python train.py --horizontal_flip=false --encoder_widths=[80, 160, 320, 640] --decoder_mlp_ratio=6 --beta2=0.95 --lr=0.0012
Rows from block 4 of the text decoder of a small image captioner, named by matrix and row number. Rows with one number belong to one neuron. Each number is 50 + 12 x the weight over its row's rms, rounded and kept within 0 to 99. All counts start at 0.
Before each neuron's rows are labels from the 100 texts, of 14976, where the neuron reaches its highest value: "tokens" is the input token at the peak. Only what is clearly more common there than usual is listed. The data: rendered scenes of toy objects such as cars, trees, mugs and chairs.
# fc1: MLP up (decoder.blocks.4.mlp.fc1.weight, 1152x192), inputs 0-23
# fc2: MLP down (decoder.blocks.4.mlp.fc2.weight, 192x1152, transposed), outputs 0-23

tokens: ","; "the"; "and"
fc1.400:62 74 55 41 53 54 57 42 51 65 70 39 53 37 50 51 51 48 18 58 52 44 59 45
fc2.400:37 62 45 58 43 51 59 68 66 63 57 28 48 61 47 50 39 34 62 33 45 50 41 45

tokens: "ice"
fc1.630:72 74 34 49 73 51 46 53 45 54 31 13 40 66 52 53 55 35 48 43 49 63 56 52
fc2.630:28 49 58 66 48 45 56 37 39 47 59 67 41 58 35 46 27 46 19 41 35 70 59 81

tokens: "black"
fc1.259:46 56 45 37 51 67 71 46 53 36 72 54 36 48 45 46 41 63 86 48 43 28 36 40
fc2.259:57 48 74 45 72 57 43 51 42 46 58 80 56 54 41 38 23 54 53 36 41 50 66 62

tokens: "black"
fc1.142:34 52 44 37 54 65 50 62 57 58 40 51 65 50 46 56 31 67 76 62 58 44 35 75
fc2.142:58 52 52 55 65 68 62 60 46 42 63 48 41 61 51 56 28 56 46 40 60 41 46 55

tokens: "ice"
fc1.359:62 60 73 61 58 65 49 40 23 56 39 55 39 66 82 76 49 45 57 55 36 53 30 50
fc2.359:57 43 40 47 65 42 57 47 49 23 75 72 44 53 30 61 45 43 16 39 48 60 50 64

tokens: "white"; "grey"
fc1.364:55 67 49 53 34 41 37 59 64 57 47 46 65 73 61 55 57 41 50 77 23 44 57 51
fc2.364:41 38 49 53 67 34 60 53 22 47 52 56 48 48 37 47 49 50 27 62 63 58 40 41

tokens: ","; "blotchy"; "striped"; "checkered"
fc1.443:57 50 55 57 65 37 74 30 46 55 56 53 45 70 36 50 41 63 55 65 65 67 45 35
fc2.443:48 45 49 33 52 47 52 57 38 54 59 50 65 70 59 48 28 58 61 45 54 47 39 49

tokens: "white"; "blue"
fc1.219:50 58 71 48 42 65 57 61 56 50 48 69 55 55 42 40 65 34 39 54 49 54 59 60
fc2.219:64 54 43 40 24 41 48 36 41 15 70 41 56 53 59 55 57 47 44 62 27 65 45 42

tokens: "black"
fc1.523:35 67 38 33 62 52 61 55 54 40 56 66 55 34 37 38 33 46 68 49 47 60 44 58
fc2.523:29 45 55 56 58 63 40 40 54 48 57 77 35 49 52 49 38 71 74 50 50 34 67 57

tokens: "black"; "brown"
fc1.348:36 48 38 45 50 48 62 54 59 58 38 45 59 32 37 52 39 59 56 32 46 46 49 70
fc2.348:36 45 68 62 56 43 65 54 45 56 41 67 27 58 59 43 32 64 75 56 34 42 66 57

tokens: ","
fc1.36:54 44 35 55 56 31 66 26 54 43 49 41 45 72 44 25 39 49 46 45 35 57 27 44
fc2.36:53 55 60 32 76 31 31 43 51 52 70 42 61 50 44 38 41 52 57 35 39 54 36 64

tokens: "black"; "teapot"; "barrel"
fc1.459:52 63 49 36 41 53 62 51 64 56 50 70 61 36 37 51 42 46 52 42 39 59 55 52
fc2.459:44 30 55 53 53 42 43 52 33 62 30 52 44 53 57 44 39 40 44 45 64 33 51 50

tokens: ","; "and"
fc1.757:40 62 54 62 81 53 58 68 58 67 77 62 55 56 28 32 41 49 59 42 61 49 44 42
fc2.757:58 60 65 33 55 39 68 46 39 54 53 59 47 66 44 43 41 43 49 51 64 53 38 27

tokens: "ice"
fc1.402:59 46 24 46 69 29 46 69 51 49 33 26 34 42 31 49 34 56 61 48 67 54 53 29
fc2.402:60 57 53 48 76 27 53 39 63 45 71 61 51 53 30 56 44 58 36 34 41 55 36 70

tokens: ","
fc1.375:60 60 60 43 44 31 59 61 46 65 43 66 76 54 51 38 67 33 22 42 53 34 76 45
fc2.375:47 47 40 51 62 38 64 68 46 79 65 34 66 72 46 36 43 53 55 51 61 37 51 45

tokens: ","
fc1.70:53 54 68 53 84 47 51 38 40 59 69 42 52 46 51 26 52 28 66 49 49 47 34 56
fc2.70:52 72 60 53 65 18 50 44 63 57 73 41 68 47 32 39 35 58 50 47 52 43 52 49

tokens: "white"; "pink"; "purple"
fc1.144:38 36 77 31 51 66 39 61 51 48 53 79 41 45 47 44 66 44 24 41 61 50 47 40
fc2.144:61 38 65 50 49 68 58 61 75 17 50 37 54 30 47 59 33 43 42 41 20 65 31 68

tokens: "white"; "grey"
fc1.535:45 35 49 44 45 43 43 34 43 56 61 59 34 67 44 50 81 37 65 28 56 33 42 53
fc2.535:51 50 48 66 52 53 49 58 51 28 37 53 61 56 52 36 34 52 35 59 29 59 40 59

tokens: "green"; "yellow"; "teal"
fc1.650:72 39 61 47 38 40 43 49 65 78 47 22 62 69 40 28 65 61 53 39 72 50 53 66
fc2.650:62 35 51 61 19 62 61 61 64 32 31 60 66 63 45 40 43 52 45 57 60 48 20 32

tokens: ","
fc1.104:53 36 46 52 64 30 50 43 59 47 38 50 37 74 30 26 36 58 63 51 51 54 21 36
fc2.104:52 55 70 47 61 24 66 42 57 42 48 78 59 37 49 43 51 36 58 40 52 62 21 60